config.toml
model = "image deblurring model"
crop_scale_min = 1
horizontal_flip = true
hidden_act = "silu"
blocks_per_level = 1
attention = false
residual_init = "none"
beta1 = 0.9
max_steps = 8400
epochs = 66.2
lr_schedule = "poly"
weight_decay = 0.2
Rows from block 2 of a small image deblurring model, named by matrix and row number. Rows with one number belong to one channel. Each number is 128 + 32 x the weight over its row's rms, rounded and kept within 0 to 255. All counts start at 0.
After each channel's rows are labels from the 100 images, of 14848, where the channel reaches its highest value: "peak on" is the class under the peak. Only what is clearly more common there than usual is listed. The data: simulated stained blood smears. In brackets: how many of the 100.
# convs0: first 3x3 conv (model.enc.2.0.convs.0.weight, 192x192x3x3, each kernel summed), inputs 144-191
# convs1: second 3x3 conv (model.enc.2.0.convs.1.weight, 192x192x3x3, transposed, each kernel summed), outputs 144-191

convs0.182 [ 98 173 131 146 217 141 145 144 124 147 200 125 181 137 108 100 127  99 159 113 120 124 106 114 152 132 126 169 124 215 118 161  90 131 118 139  77 144 127 184 118 176 158 124 102 134 104 152]
convs1.182 [102 103 134 159 142 185  84 146  90 124 130 124  96 121 143  90 131 179 129 109 127 185 132  83 122 140 144 142 106 186 158 154 136 117 104 116  57 118 146 109 159  80 121  94 147 108 164 212]
peak on: large cell (82)

convs0.188 [128 141 106 115 108 105  82 165 133 180 153 169 104 120  99 146 130 116 140 115  88  71  89 107 122  43  91 170 167 157 132 143 102 145 113 120  41 118  81 151 108 163  60 109 118 110 171 124]
convs1.188 [103  76 112 159 141 159 133 137 125 154 125 200 194 132 106 119 101 147  99  93  74 188 154 110 138  89 138 121  89 164 154 191 136 123 122 144 117 111 136 167 137 137 174 128 140 124 131 177]
peak on: large cell (66)

convs0.180 [114 135 136 139 156 150  61  41 114 142 173  69 107 117 131 104 109  67  70  82 150 147 144  94 171 108 119 123   0 190 131 167 128 133 158 121 117 125 108 117 159 195 139 132 113  79 139 173]
convs1.180 [ 73 191 149 141 137 134 110 154 114 147 155 110 146  81 137 121 197 169 171 124  98 172 144 160 173 104 168 128 140  88 136 106 154 143 158 152 106 124 149 138 104 133 115 169 107 100 127 193]
peak on: small cell (52)

convs0.130 [111 108 138 174 145 129 136 111 138 143  81 186 148 117 129 146 169  98 149 118 119 117 134 124 150  99 111 103  58 103 135  91 179 131 117 170  96 137 105 185 154  72 118 133  99 199 101 107]
convs1.130 [142 135 133 148 206 123 140  96 112 103 120 178 150 141 124  57 103 156  99 166  93 141 102 117 160 169 102 201 151 255 168 124 142 127 127  43 141 106 156 132  94 120 120  93 116 106 138 162]
peak on: large cell (96)

convs0.43 [127  56 127 141 123 119 150 126 109  96 145 124 144 111 117  70 130  78 131 102 149  82 155 117 133 138 101  88 169 162 128 137 139 125  23 140 142 128 144 147 131 135 114 147 141 161  88  79]
convs1.43 [122 138 195 114 106 197 106  78 207 153 154 150 115  80 129 125 105 123 148  69 171 150 137  93 113 130 185 141 102  32 135 177 125 123 106 129 141 139 138  55 155 136 146 121 141 169 145 149]
peak on: large cell (88)

convs0.77 [131  63 100 141 148  99 167  74 143 161  96 144 153 112 138 133 133 183 123 173 119 167 174 138  96 170 108  51  97 113 151 108  81 119  80 174 168  85 132 172 115  34 128 147 115 136 109  59]
convs1.77 [111 177 133 117 148 184 127  73 100  94 169 127 123 141 122 117 129  99  62  23 150 129  87 119 115 112 158 166  84 108  62 166  98 140 116 103  85 147 125 101 176 139 107 150 148 161 149 168]
peak on: large cell (59)

convs0.97 [144 168 138 112 151 121 130 133 105 123 163 125 117 112 124 118 147  55 120  87 118 143  95 122 126 109 115 145  90 204 111 109  91  78 144 137  91 140 129 132 117 147 148  93 121 108 112 151]
convs1.97 [ 99 138 164 127  80 156  99 115 113  85 175  92 112 153 151  93 134 101 154  93 158 142 110  97 103  58 172 182 160 174 140 143 151 134 113 147 107  99 124 125 142 129 171 114 115 110 142 245]
peak on: large cell (90)

convs0.47 [115 117 183 123 118 147 137 171 114 120 113 140 199 105 125 124 112 118 145 165 117 116 100 129 122  98 100 165 157 106 127 170 137 161  83 134 101 148 180 163 124  89 127 167 101 153 109 105]
convs1.47 [119 100  90 125 136  66 154 149 115 101 124 102 126 120 122 126  46  83  78 168 132 100 189 130 134 121 106 148 160 114 132 115 133 128  99 120 131  46  96 185 104  84 101 156 112  76  68  32]
peak on: large cell (82)

convs0.68 [148  97 175 139 196 108 105 174 117 136 113 100 153 158 136 158 138  69 118  50 118  75 110 125 128 148 101 139 152 160 103 141 112 162  88 150 154 145 130 154  84  87 102 123 121 151 129 114]
convs1.68 [139 107 142 145 117 172 144 110 186 133  69 115  81 138 136 105 127  81 136 118 120 118  88  93  80 121 110 150 138 255  38 126 113 133 148 132 127 136 139 144  94 111 174 123 114 121  95  74]
peak on: small cell (45)

convs0.74 [136 144  90 124 143 150 116 115 117 130 178 132   0 124 128 116 104  75  93 105  98  75 103 149  92 126 130 144 101 165 131 117 160 126 118 106 128 116 131 126 143 187 107 117 125 136 164 189]
convs1.74 [ 66 138 112 141 144 137 144 101 105 126 114 161 102 101 151  96 116 106 113 120  87 139 137 134 158  96 118 143 124 166 109 130 143 131 204 123 109 119 122 147 137 166 167 108  97 158 108 190]
peak on: nucleus (40)

convs0.181 [129 149 131 110 226 102 131 128 110 164 135 128  37 134 132 108 121  55 136  95 143 108 142 118 105 107  76 157  80 209 127 156 144 102 121 143 146 125 139 147 107 178 133  88 135  99 145 130]
convs1.181 [ 79 157 139 162 119 133 168  85 148 115 153 161 142   0 128  57 107 125 163  89 105 155 113 113 150 121 138 156 127 212 128 132 190 151 146 129  98 130 137 109 128 126 173  42 135 131 135 159]
peak on: nucleus (56)

convs0.40 [102 120 152 136 137 158 148 119 144 120 138  58  74 104 120 118 115 110 156 124  82  94  96  82  48 150  73 128 169 141  80 107 151 117  62  86 159 122 116 126 100 149  98 140 113 134 157 143]
convs1.40 [125 135 132 153 210 134 162 117 171 156 146 155 112 124 119 124  55 153 119 171  31 161 141 110 123 114 111 120 124 149 151 166 122 152 169 136 136 111 156 215 116 111 162 121  86 168 132 133]
peak on: large cell (88)

convs0.7 [106 136 118 149 181 147 115 127 115  96 143 164 129 173 121  85 102  81 117 151 120 158 124  70 125 142 129 162 109 117 154 145 110 113 140 159 104 152 139 120 157 151 169  51 137 186  95 147]
convs1.7 [104 109  67 129 110 123 101 120 115 116 115 101  33 107 117  90 120 114 154 151 140 163  98 198 133 113 150 182 137 122 103 148  47 101  88  68  76 103 135 153  87  91 100 101  96  97 125 136]
peak on: large cell (96)

convs0.104 [143 151 126 166 155 156 136 154 134 164 128 137  82 101 120  98 162  67 189 198 103 188 119 101 124 172 136 119 132 194 120 129 110 172 108 130 151  90 151 137 173 100 163 198 100 255 129 162]
convs1.104 [163 130 100 118 154 140  92 129 142 100 122 103 132 185 122 140 114 135 158 144 105 136 102 136 151 154  93  96 120  44 129 180 116 131 128 149 105 119 148 157  93 173  99 121 137 136 128 128]
peak on: large cell (77)

convs0.105 [139 144 122 136 125 145 130 143 123 110 153 124 144 136 115  82 167 133 128 117 122 103 193 135 155 129 174 138 174 180 142  79 128  96 179 149 111 153 115 146 127 131 125 131 125 112  66 177]
convs1.105 [142 144 133 126 180 118 104 152 205 113 154 152 120 188  97 113 225 187 163 115 211 130  60 101 158 143 137 122 121 192  87  78 113 114 146 156 111  96 148 112 155 129 143 108 179 173 165 112]
peak on: large cell (90)

convs0.85 [ 86 105 131 106 217 128 110 151 109  99 165 124 111 123 102 134 104  27 134  88 132 150 127 108 154  96 124 134 172 134 109 164  93 175  72  78  98 129 139 133 111 161 118 108 109  81 141 174]
convs1.85 [169 104 146 110 172  97 139  94 120 133 106 154 118 153  98  92 102 150 151 139 111 105 148 142 137 146 104  77  89  77 100 126 118 113 108 131  90 122 141 177 121 127 126 144 115 109  89  73]
peak on: large cell (63)

convs0.154 [116 131 149  96 185 131 122 149 102 153 111 151 146 107 137 147 135 103  94 167 149 127 102 125  92 110 110 147 100 168 136  87 234 141 114 110 134 138 114 127 114 133 107 113 116 110 125 124]
convs1.154 [113 127 132 104 138 130  86 180  60  98 155 130 101  10 126 110  93 163 128 144 166 159 107 146 168 136 188 161  91  87  85 123 108 161 129  35 130 128 115 100 106 120 120 111 134 150 130 161]
peak on: large cell (86)

convs0.113 [103 151 159 162 154 159 138 116 117 150 134 120 187 118 115 104  72 102  84 137  77 205  94  94  84 138 108 150 125 111 166 102  62 170  97 155  80 183 139 151 123 124  90 156  83 108   0 129]
convs1.113 [118 135 124 109 183 138 114 138 167 110 151 144  57  51 110 101 127  80 133 137 131 147 133 153 116 144  80 135 143  74 119 124  69  91 143  84  82 121 103 137  92 131 127  96 103 149 149 116]
peak on: large cell (77)

convs0.96 [115  97  77 103 108 131  98 173 139 119 139 128 101 125 168 143 119 116 137 127 129 106 153  97 149  93  95 121  39 112 103 182 141 152 133  95 115 118 160 143 113 138  94 100 110 116 212 171]
convs1.96 [119 124 107 133  87  96 118 121 192 154 135 133 198 183 128 131 172 102 119 113 164 105 135 127 111 115  91 130 177  87 173 149 146 113 138 129 132 147 137  67 128 110 172 161 132  86 167 116]
peak on: large cell (80)

convs0.106 [148 152 223  95 166 138 120 142 127 102 111 159 132 114 137  79  67 206  73 162 122 128 187 179 148 128 137 102 103 149 120  86 120 166 133 128 114 129 101 108 127 162 181  28 111  59 107 132]
convs1.106 [142 121 113  83 151  85 119 155 127  89 115 161 123 135 145 120 130 139 126 148 152 120 103 135 135 155 152 132 115 149  80 146 129 140 107 157 116 118 144 147 136 106 125  95 101 120 114 107]
peak on: large cell (92)

convs0.17 [146 132 111  94 121 122  97 119 156 106 136 120 143 118 144 146 161 144 114 143 126  95 129 127 142 131 132 161  72 182 146 132 110 144 134 112 125 129 119 131 122 134 143  88 156 121 124 141]
convs1.17 [110 119 123 131 114 100 119 190  74  78 146 151 114 143 136 121 144 107 152 152 122 145 122 112 203 126 135 179 143 143 134 136 133 161 108 150 115 115 127  66 127 108 159 170 122 117 119 181]
peak on: small cell (51)

convs0.115 [ 92 106  56 130 143 103 115 154 136 112 140 131 140 134  89  93  74  96 161  49 158 189 148  79 159  79 123 177  51 175 150 144  45 165 149 150 132 164 150  88 148 157 164 173 154 151 146 154]
convs1.115 [ 98 152 111 114 136 108 142 108 135 124 144 162 128  87 120 138 135 106 102  75 131 129 147 163 157 119 130 176 151 114 125 173 121 118 131  95 150 115  96  95 115 112 172 136  95  97 111 192]
peak on: large cell (78)

convs0.125 [138 181 124 118 127 180  65 121 118 155 121  70  91 112  91 119  97  85 132 122 140 149 123 131  87  85 141 115  66 181 108  84  95 104 142 128  65 116 129 143 115 183 133  97  79  95  71 177]
convs1.125 [ 83  92 143 143 133 193 101 117 116  71 130  82 147 134 156  96  74 130 159  93  99 190 113  73 134 132 137 171  94 138 144 143 135 150 157 125  98 108 157 120 165 115 138 111 148 132 139 202]
peak on: nucleus (47)

convs0.101 [110 131 120  92 175 120 143 148  99  72 136  96  59  81 138 149 131  35  67 113 102 136 108 113 153 135 135 167 186 113 117 148 117 143 127  45  73 145  87 102 119 148  95  99 149  67 126 137]
convs1.101 [118 124 147 149 116 107 131 103 185 167 125  89 224 164 114 117 127 159 109 115 122 125 210 124 128 106 113  91  95 130 164 111 131 147 151 169 130 112 137  69 123 132 186 148 148 182 121 191]
peak on: nucleus (100)

convs0.168 [126 144 145 123 179 180 105 129 106 144 128 125 156 111 170 139 134 143  74 138 123  73 111 166 115  92 140 147 187 115 108 163 172 130 125  99 144 141 108 186 101 135  79 132 132  39 119 126]
convs1.168 [162 115 142 167 133 135 177 130  98 122 109 150 197 126 126 137 105 170 117 119 185 158 130  82  89 152  91  73 129  35 165  93 153 162 144 105 118 132 103 138 143 126 179 121 122 156  81 108]
peak on: small cell (82)

convs0.94 [ 97 164 127  62 158 165 124 164 104  80 163 110 100  97 108  95  80  80 107 133 141 144 108  81 151  76 126 190 104 130 153 107 125 128 169  54  35 152  97 117 141 211 133  99 166 112 129 187]
convs1.94 [ 84 139 154 120 110 151 150 104 107 127 102 153 198 149 155 118  95 101 129 104 105 181 184 108 149 106 139  89  10 128 145 136 205 129 144 130 146 116 151 103 119 111  91  98 130 161 157 211]
peak on: nucleus (47)

convs0.161 [120 144 109 138 102 168 123 153  87 113 119 155 176 158 130  90 139 167 176  99 127  41 132 132 134 105 159 128 228 148 117 124 128 143 146  95 116 162 158  94 162 103 162 134 136 162 113 130]
convs1.161 [124 105 150 108 132 102 123  99 153 175 144 103 159  92 122 150 157  87 155 142 166 115  85 145 143 139  80 134  86 132 212 103 199 105 126 123 142 138 144 153 133 122 106 109 147 157 113  82]
peak on: nucleus (71)

convs0.177 [113 107 130 136 143 132 100  70 112  68 127 161 147 127 103 130 104 129  75 190 102 138  93  56 143 125 118 124 148  85 162  97 138 137 118 139  80 107 135  98 144 172 109 107 124 157  57 121]
convs1.177 [133 134  49 116 154 132 123 105 169 160 114 152  41  78 119 147 111 106  84 108 100 144  79 150 161 123 140 108 118 117  79 186  66 108 142  81 146 117 113 135  81  94 133 127  97 121 163 120]
peak on: large cell (86)

convs0.10 [118  77 148 135  76  94 131  30 138 181  83 116 187 161 129 173 107 132 131 191 140  57 120 138 102 117  79 133 222 112 121 164 153 138  97  65 137  96  79 148 110  89 124 149 120 123 155  48]
convs1.10 [143 147 166 108 131 181 105 116 142 128 134 134 136 159 173 146 111 134 159 161 183 178 151 108 169 129 153  71 135 125 178  97  73 132 149 130  78  86 152 185 144 104 178 192  92 199 140 168]
peak on: small cell (45)

convs0.110 [111 110 114 145 191 119 133 102  80  53 135 122 122  93 119 127 104  69  21 125 137 127  41  29 145 120 136 119 131 113 121 159 150 137 119 109  92 107 160 123 121 160  59 107  87 131 139 100]
convs1.110 [173 127 137 122 125 116 122 169 137 139 141 114 124 159 139 128 147 204 152 120 123 111 118  97  96 142 134 115  67 171 110  24 171 129 132 117 112 142 150 139 162 146 124 108 154 143  95 115]
peak on: nucleus (57)

convs0.38 [136 117 147 127 137 126 108 137 115 144 116 162 176 123 125  43 129 111 106  96 109 147 106 119 155 135 118 105 122  30 127 140  99 108 105 146 103 137 106 118 169  76 127 131 112 145 101 123]
convs1.38 [123 145 129 151 216  96  93 110 108 123 105 104 103 211 128 126 164 118 209 182 143 143  47 126 149 136  83 127 109 155 155 122 167 102 134  89 100 121 150 168 125 173 103 109 106 155 156 122]
peak on: large cell (79)

convs0.173 [144  69 167 165 107  64 177 104  92 145  64 143 148 101 127 138 163  95  92 138 165 164 117 126 151 138 113  67 139  92 118 144 131 128 124 118 138 117 137 142 104  56 104 125 113 151 147 110]
convs1.173 [183 131 178 115 132 146 107 153 128 146 154 135  76 144 159 125 141 193 167  85 162 130 118  96 130 153 109  79  56  93  96  60 131 111 154 103 127 148 145 124 195 140 117 132 167 132  88 117]
peak on: nucleus (47)

convs0.48 [136 119 124 135 158 149  48 109 156  68 122 131 178 157  65 143 141 107 194  94 113 130 138  75 154 147  90 117  74 108 135 115 125 130  82 146 190 121 152 137 103  66 106 147 107 169 166 112]
convs1.48 [104 117 130 120 123 107 136 156  95  95 133 106 128  78 127  99  82  85 145 100 137 121 149  85 109 116 140 149 155  65 130 125 119 143 114 137  78  99 106  72 106  45 150 121 117  89  95 187]
peak on: large cell (88)

convs0.137 [129  95 131 171 164 126 126 112 145 122 142 126 175 118 147  57 131 144  23 120 135 150 159 159  59 121 112  97 111 108  98 126  91 109 106 153 140  95 169 154  95 132 115 119  89 115 163 104]
convs1.137 [155 142 105 110 113 113  16  92 177 140 111 138 170 154 120 138 196 213 161 121 173 110 151 107 137 155 192 107  71 100  95  94 199 152 117 115 162 139 141 133 148 189  75 123 169 129 149 110]
peak on: nucleus (36)

convs0.91 [135 131  93 136 111 118 103  61 118 131 177 131  84 123 125 126 100 105  67 128 105 103 138 114 178 127 122 130  14 153 132 137 126 132 134 120 118 107 131 107 129 135 106 143 138 172 143 138]
convs1.91 [ 94 155 101 121 141 188 123 128 122  85 123 160 130  98 160  98  92 114 145 107 157 149 134 137 129 111 126 151 128 157 112 145 105 118 151  80 140 126 134 133 125 161 120 107 105 126 118 201]
peak on: large cell (83)

convs0.164 [124 117 140 120 123 106 126  97 129 172  80 160 134 151 133 143 106 188  96 115 134 117 210 154 145 120  95 137 177  96 115 184 107 125  92 143 178 100 112 168 113 116 151 137 135 127 185  93]
convs1.164 [117  95 174 156 103 192 139 126 162 130 133 105 156 167 189 112 110 154 159 103 186 197 115  49 114 130 142  83 135 144 145  95 120 143 158 124 150 147 113 113 161 134 157 164 185 151 116 149]
peak on: small cell (67)

convs0.185 [126 104 154 120 125 146 133 136 101  49 136  87 150 138  92 147  78  47 157 120 113 115  88  89 148 160 107 134 154  89 140 148 164 175 115  84  80 135 131 129 140 126 102 100 106 148 116 149]
convs1.185 [135 120 153 149  83 169  87 115 181 163 128  98 104 120  99  90 135 179 110 126 128 120 168 134 118  92 138  90 154 114 166 134 103 118 110  83 159 105 122 165 151  96 155 129 123 152 154 114]
peak on: large cell (86)

convs0.79 [150 131 112 134 111 174 149 132  73 127 112 127 171  86 146  69 119  33 138 126 138 139 164 114  84 155 122  68 132 221 146 124 129 130 106 171 108 129 144 123 137 121 137 101 124 172  71 123]
convs1.79 [118 138 156 105 117 142  88 129 222 131 141 140  47 107 149 124 122 144 164 113 169 156  78 152 134 155 119 134 125  46  90 135 101 120 116  60 129 116 125 114 111 143 146 100 124 165 113 113]
peak on: large cell (86)

convs0.140 [132  66  91 139 168 117 115  79 131 125 134 135 136 138 113  96 119 137 140  95 133 131 130  89 185 139  62 116 136 103 135 121 143 137  85 135 138 139 161 109 131 109 124 138 132 192 176 133]
convs1.140 [101 117 163 140  66 167 128 141 132 135 153 129  87  71 104 152 109 103 117  99 134 140 178 121  94 109 125  69  97  93  78 120 102 106 122 125 115 142 117 105 125 126 138  57 132 149 115 167]
peak on: large cell (96)

convs0.149 [111 178 112 137 118 157 138 157 156 127 193 156 100 122 111 159 121 132  24 140 112 101  98 140  96 111 119 135 163 135 143 151 112  97 110 134 118 132 135 135 129 139  90 137 138  77 134 121]
convs1.149 [165 117 103 133 152 169 125 135  97 127 126 124 152  74 108 152  83 158  89 158  82 148 173 109 129 128 153  73 100 177 207 114 107 165 131 137 123  87  95 131 116 122 128 137 126 102 144  65]
peak on: nucleus (53)

convs0.108 [118 120 102 122 136 136 125 187 108  62 226 108 129 130 109  89 121  27 166 153 143 144  56  95 172  97 130 152 190 139 131 105 121 135 174 138  94 126 135 103 161 191 122 110 137 138 140 192]
convs1.108 [109  93 101  92  81 129 138 143 182 140 111 130  64 106 130 146  86  88  82  64 113 129 160 158 147 119  97 168 124 133  99 114 156 106  88  99 139  81 113 160 121  96 114 125 121 180 117 161]
peak on: large cell (90)

convs0.176 [145 118 113 130 137 143  53 112  60  55 120 114 161 127 122 116 140  45 113  94 121 128 135 148 120 139 128  98 182 107 118 130 161 120  97 103  95 127 135 140 114 113 121 101 119  94  60 116]
convs1.176 [123 132  96 114 120 129 135  52 153 167 140 147 132 121  82 128 188 136 126 134 139 129   0 155  93 123 108  74 153 150 139 134 118  93 130  67 126 135 127 163 104 127 144  37 117 164 149 115]
peak on: large cell (76)

convs0.90 [163 122 154  84 129 120 115 186 108 124 111  52 106 140 118 158 143  96 137 114 139  96  82  76  55 172 127 160 153 115  96 199  62  93  86 118 115 145 114 207  93 138  72 122 109 167 104 104]
convs1.90 [137 105 143 146 119 111 166 126  90 158 158  92 230  39 150 107 143 134 133 120 150 140 126 127 153 150 172 142  97 213 164  68  95 124  89 134  91 163 155 158 129 107 122 154 144 121  95 115]
peak on: small cell (38)

convs0.165 [137 152 116 135 129 122 119 168 145  99 123 125 136 104 101 139 122  64 140  74 122 113 144 127 181 135 130 116  90  95 141 132 104 158 110 116  96 135 146 122  46 103  92 137 147  99  89 146]
convs1.165 [160 138  95 144 157 111 124  78 159 233 134 134 131 152 128 126 156 116 108 132 136 101  12 122 154 126 100 126 127 149 131  74 121 117 111  92 132 118 115 138 132 138 125  97 155 119 132 109]
peak on: large cell (85)

convs0.61 [120 117 145 111 144 177 120 151 129 113 132 116 138 128 126  95 107 144  74 133 104  89 135 114 142 114 102 110  87  62  59 105 149 120  47 142  77 159 140 140 128  78 152 114  98  90 123 136]
convs1.61 [115 116  67 174 158 102 138 145 181 134 118 164  89 157 135 130 109 133 119 133 159 125 145 140 208 159 113 109 150 160 107 118 106 138 147 143 124 141 167 166  58 121 160 191 130 116 144 108]
peak on: large cell (63)

convs0.56 [ 82 126 151 198  86 161 150 106 160  78 139 135  94 122 114 116  88 145 136  95 141  67 163 154 118  98 110 107  91 170 104 122 120 102 137 190  78 120  98 117 131 153 102 139  89 143 139 125]
convs1.56 [128 135 164 124 151 140 119  92 138 118 156 157 185 103 139 119  15 119 126 129 104 130 149 104 155 156 126 179 107 164 153 139 154 156  97 121 127 109 117 108  83 106 107 139 129  95 184 154]
peak on: small cell (45)

convs0.183 [152  85 137 142  97 120 158  85 105 154  95 106 159 128 162 110 123 131 115 193 119 109 143 138  98 145 118  63 156 119 122 135 126 136 103 203 154  84 149 176  89  40 178 128 130 134 116  78]
convs1.183 [127 129 106 121 119 149 102 117 167 133 158 119 122  83 117 157 110 155  94  65 138 162 101 106 141 102 122 108 104 106 140  86  53 130  72 175 156 136 145 140 146  93 153 130 187 164 112 129]
peak on: large cell (66)

convs0.71 [131 142 107 112  97 134 125 150 113  67 123 116 195 115 137  71 134  90 122 101 127  65 150 138 139 109 120 123 180 178 107 106 110 126 135 110  87 146 139 132 129 141 132  40 122 125  73 135]
convs1.71 [104 127 157 105  59 120 126 100 172 197 126 111  94 152 101 112 142  86 177  59 191 121 128 105 127 117 158 178 103 131 130 133 180 132  86 132 156 123 156  82 145  88 150  91 145 169 142 145]
peak on: large cell (64)

convs0.13 [171 124 148 132 129 154 130 156 115 115 143 214 168 111 147  96 150 118  89 109 134 124 143 130  97 106 107 118  86 110 126 109 129 119  76 152 105 121 153 166 121 126 125 137 113 126 134 102]
convs1.13 [104 136 126 125 164  97  31 122 112  94 144 123 138 116 118 132  69 124 220  98 173 141 177  90 160 169 176 175 101 113 131 114 161 124  78 105 125 123 124 115 128  90  94 110 148  26 144 159]
peak on: large cell (92)

convs0.92 [129  93 123 164 133 139 132  75 145 185  86 110 121 154 114 169 133 143  81 169 131 116 171 167 168 144 104  72  93 142  95 129 109 131  81 160 187 107 134 159  98  61 114 137 116 145 135  43]
convs1.92 [ 74 129 145 128  96 162 151 111 151  83 122 126  73 191 126 135  78  86 122 110 152 133 157 111 129 149 137 148 151  91  94 138  81 150 132 145  94 118 119 142 123  98 155 134 142 123 111 166]
peak on: small cell (48)

convs0.148 [119 118 103 125 130 143 138 119 130  49 104 131 142 153  97 137  36 113 165 100 106 135 153 101 151 131 117  96  89 115 100 141 136 135 102 121 155 119 138 102 132 118  93  88 100 135 154 106]
convs1.148 [138 129 157 132  58 128 105  70 255 153 132 146 114 186 130 124 144  96 144  96 139 127 153 124  85 147 120 173 119 106 126 156 132 145 136 144 186 145 171  95 148  95 149 118 156 156 169 129]
peak on: large cell (80)

convs0.119 [ 55 111 137 136 108 137 168 138 105 185 131 120 142 144  96 122  23 169 107 117 116 119 106 132 142 111 115 147 144 169 110 137 102 150 119 137 138 139 132 114 156 109 154 181 124  65 141 146]
convs1.119 [147 117 184 155 151 168 136 117 113 110 139  94 111  90 123 108  75 104 118 104 184 160 180  75 103 175 137  85  97 117 110  84 138 138 134 152  83  91 102  62 121 139 114 149 130 154 119 119]
peak on: large cell (59)

convs0.75 [ 91  90 130 127 158 107 150 165 159 130 128 116 131 102 131  75 104 106 124 105 114 179 116  91 164 133  56 167  67  83 173 143 120 138 120 136  85 123 135 102 169 142 112 135 188 172 148 163]
convs1.75 [ 90 120 120 109 102  99 129 126 186 142 146 209  68 105  94 134  72  41 118 125 127 110 155 173 139  97 122 138 133 114  81 180  92 129 114  97 144 115 144 111 108  88 164 111  98 143 169 157]
peak on: large cell (85)

convs0.169 [125 111 108 137 120 117 114 135 106  90 124 145 154 133 119  71 115  95  50  74  95 142 121 126 107 128 114 117 146  67 148 169  95 137 110 117 114  97 137 143 109 129 113 162 104 101  43 104]
convs1.169 [138 102  97 132 112 120  96  96 149 159 120 105  86 149 112 133 164 116 151 111 145 102 115 172  78 102 125  99 154 165 118 112 104  97 112  93 107 114 138 130 135 131 152 134 124 119 254 110]
peak on: large cell (92)

convs0.170 [134 139  53 133 145 127  73  42 133 150 134 120 151 117 120 154 131  97 122 130 128 136 135 111 145 129 131 155 182 169 108 184 122 154 124 139 129 118 139 121 120 129  86 118 125 128 141 141]
convs1.170 [138 133  90 132  99 106 141 117  80 137 130 140 150 138 167 142 161 104 120 147 121 173  30 138 101 140  93 100 177  11 145 122 150 138 140  87  94 129 117 132   7 144 125  83 115 101 102 133]
peak on: small cell (71)

convs0.53 [154 150 148 121 222 138 100 152  94  99 143 159 159 121 146 102 133 111 172 123 137 115  75 108 132 100 148 139  79 117 130 112 101 146 146 128 134 132 157 136 131 150 112 100 134 124 126 138]
convs1.53 [ 66 130 117 135 215  97  97 145  75  88 129 146 139 132 134 105 159 130 167 131 157 168 100  95 150 147 137 165  84 151 131  67 160 141 111 115 106 135 116 136  92 114  86  63 120  87 131 133]
peak on: nucleus (88)

convs0.178 [112 138 203 155 145 165 139  96 112 157 139 190 105 140 137  45 120 133  58 132 129 146 154 129 100 126 110  88 176 132 112  77 133 125 115 117 120 160 165 121 100 138 195 113 150  80  72 137]
convs1.178 [101 145 115  38 173 159  88 143 149  96 106 175 120  64 102  85 127 113  93 107 143 156 159 119 164 127 136 106 107  89 121 109  86 118 144 128  75 106 103  86 142 132 110  71 102 148 124 129]
peak on: large cell (87)